A small image super-resolution model, trained from scratch.
Model: 11.2M parameters, activation leaky_relu.
Rows from block 2, named by matrix and row number. Rows with one number belong to one channel. Each number is 500 + 40 x the weight over its row's rms, rounded and kept within 0 to 999. All counts start at 0. Numbers have three digits each. After the name is the row's rms in percent of the matrix's.
# convs0: first 3x3 conv (model.enc.1.0.convs.0.weight, 192x192x3x3), inputs 110-120, a 3x3 kernel for each
# convs1: second 3x3 conv (model.enc.1.0.convs.1.weight, 192x192x3x3, transposed), outputs 110-120, a 3x3 kernel for each
convs0.120 094:459445450498491491564582536512486478572636537475576501532455536488425414457403381478527527382408481452467518474491526424455436463466485591559514601543426518494423533575573517569552477515514533574523554556527460448482540546578495581557454489530458479519479544557496531546545491438555503486576582582
convs1.120 070:510491509463464527545510557445505486456510525407442521505540535451476463487545465488520480587618583568596492521482480583538519498546506519494520462464474457467502453463458429481529510541481471489504417458495440478484437476481395506462445487451489517529498491550525504540514480463457511533470549481
convs0.121 113:477476470485456519402604656467423506462531540549466497565570533493401463379382462446517496527473406421499511518483449558544499492518486457465510454436449511470404509511542515529468515548451471498491457607541517455484495504451532526535567465478521470494521511523452493538513509440515556538566605588
convs1.121 116:553584480496459503563498508471476581524471422485493541514506518534523584413570466564490481564540644567477565519479536521460453458472527488533511463550565567581517505454429522502542482476491491491541470470502443515466423471517445407525514482508453494555484505529534479507485504521424475549459439531
convs0.122 099:433441509487523568515525506513509532539588496581649579491457485517515543518477513500479487518472491557556555456419415490549515505498522525465475498463508552566573484504497490544482496502409413526501433515468520496497507482442488506527521512509478540520500589516504491497469486469433484480494506487
convs1.122 080:529536557473525490489471522399462458457433476496504491514517514512543467481515474517473426518582503489524562453510430451483459591586466498484455518547526544585538522513533521558525587613591486572531439461482546491512500452496506438479464393447421479519488492420553517455539487495557553543482497504
convs0.123 107:449436520518490518484485499468456495479443507516538559506532502508455444511497517399414464508519500523559528510513594422430473516526505602613581539547544480471501507516491564531503502522501497428454448396547485441601480526568527475475543438480488452457452464470505576554531596561512543515490500476
convs1.123 100:473456485492456482489483511478524527516485452518515530573544529530534546488532520517559536469457471497478496503539507486492455463500480474488470506492496521522489455438430466441446483508532456459425464442364486474451544544552552463519561512511484468480514479522534581544485460443420437452463457442
convs0.124 098:501521531518491483516525510512560462427485493344344472495495513585583576584514496478390456535537547557505488502466482507445528479403454474493493447505502474519574375451471472535582449436485448544501421485566423492529414428503500481488479458451484479565508465616552426453489494475515503538523468460
convs1.124 093:476504471482477430565481505517501486502504462485524450479457444495450437521468481481517511482515482559604577511457484500505510482524503496535484508498463494476481499498590445479521556546551542506522490428520572495517554548587475464487490437454541502518563508541512476454554521478498532451532584549
convs0.125 089:538530525528519544505465508482468473507489481479486523504498498484518566488486462490482420504484485488480483428491521537602554432527422489527517495489518418418465505474518548482487554536552522433415565544470506568540484523513528540524468541560460491488493496469548524466466494490495538492468514503
convs1.125 082:509461411481506458399516468496459517580497545484476503548498547506513514476503517531517512524525499502482464497480517438488531481458507531548509545504486515481499505453463542473407489533537534500446536499486524503496472488519513513520449450455525499499521556502546605515498517518465471516512526632
convs0.126 094:526478442576534553464483476454548459449520461472484493510507475452577536455560449438460486462445493453515529479531519442513436464543470461486514509492501589558527545547477540539540458492494482485523484488503531503466449452435518523526579561515517490467517504442436452403476480486517513539467556511
convs1.126 075:504492552510494499496492477474502461502553511452509495573493497508520471536517481480545547467498502497540471495497483543512493572543522535568515537610570537531589521470440470445461498504526399490413504551469547526507441426438484494460471502490484498487489507450492549526387483509538501548591528497
convs0.127 096:530501443502431438470406491466413499475366410524492478556513530569457448576486526457525494433512498472447521508455424550440428555524528480440472563542571546524511476449447472467459481468547526490499517509508504526521448456458451487416535587532612531543510494530423402472552502456536536505462471477
convs1.127 088:588542565510519518463492526492467569468414494520569508490583523474560479494533513522499505507559569420433506446492502514488559550516497514547484464490535466444548471433494478481499487507519539519472521509475538506467508516486492547499472482522556488472485469468495430482561535483549531562478452498
convs0.128 100:515513560505512510499496469547585534464503528360603646560518445478507494445567547459540537437479510483457497469490491505505538588545539503467403520541475485483430522489563391442585505524579484474398449455432486459466463507523438510595530520521536539497401483527454497581448497499458496507534503439
convs1.128 131:488502497493482480559465493408429444442400489499404508489466475439490481451513492463526540525504493420491480493394416476444496450499499509471464588575471532563590488508500485524517498493467498496527494491525564437485417504540483452577537472561467475447477524523479462519522468540525472530580501524
convs0.129 093:511518489463536562526498528477524483539458434605551507489536433531494476418467481457490429477522491462505473475500404529553488430471517480441481524485496607639582490445453444452462582540502495532502521526488479513469465471434531596555482476446556488497551475466460542501493474465528529508438498501
convs1.129 093:499505433477447489487454510443484574514501472457507530491500480495505515483482547497535492430487491474463447531530540537479512588572609424404399517484488517498480394423441491501487493570583496435527515453496507514451406498511420469462451450450484462453445436461479478439429402463478497486489491510
convs0.130 113:531522490567559503477544501546485516501463566507505605444494526542479413443482502514464547472485433484518522422418405490510467486512481509519485422482500426466490492491492482452492457474465439439533505497464401440428450416424538503492500450447530490469482492497521547493488488496537536514500520489
convs1.130 097:477464452512541585426400392455523508516527548469509534508534534487495580453468517472486482489560550440490563475453455472451433471486466587583523509456449534510516515482493537566558527554519521531529507502473543575593558544538481467471545522526565546466510478417523498512473511550463472507504582586
convs0.131 103:517472531587556556486459455490537482238346531521515569497504513513528558559628601504460476571624554487539586462518488384437475445492570516499524505484477452416438567516525483508481537576548512504422461430532521482510527560511511508532444520525590557607551499552455520531512508526503481477472485441
convs1.131 086:490515507464398451514503460382467455521615623437504527505467407475440498468381420499548515440476431498478414479539539484559625386430449495487526550510489519498432484463411529553539469479438500518503472524502417518499452465527516523496444498480452490455469453476402464446500536546503532552436461509
convs0.132 101:516501451450462496486463410568535417501428447529544480548509468549510485505512484531484484496459466412429506475478445559502506509464463585523514537493546513480515513537473517435426578591572493466427479511511593640571526496504511451444485497493402494536417507464447521579594571564531504499545482524
convs1.132 097:537470516546488512551532483496435421503467524523537460524466409482449437442466455455546492482552505466524534480476452485470485488483487507509482558473481469370425526492467555500471571479497407412420455454404464456402518548539438482434507520507520484451523515483445458503431476456468472439486489449
convs0.133 098:479515522423508512491477466486472516625533509413356445455492536456516545458526540507502482498476531469496539494461425492507502478482510523503497536563566579557504491468491480475547442440437504494532526516486547554587518470448509485550558526562461441462539548515484498536459505516426476493520535534
convs1.133 089:470457594546511505533530474490452372498514497506395412463513503404467428442511464481555507536542548414496478424372428502423456495475507576528432529509468480460450522519531509528506490461486445509458450502463467483482463445446459422390485534517477471530506455523432462454520547510525536486479499529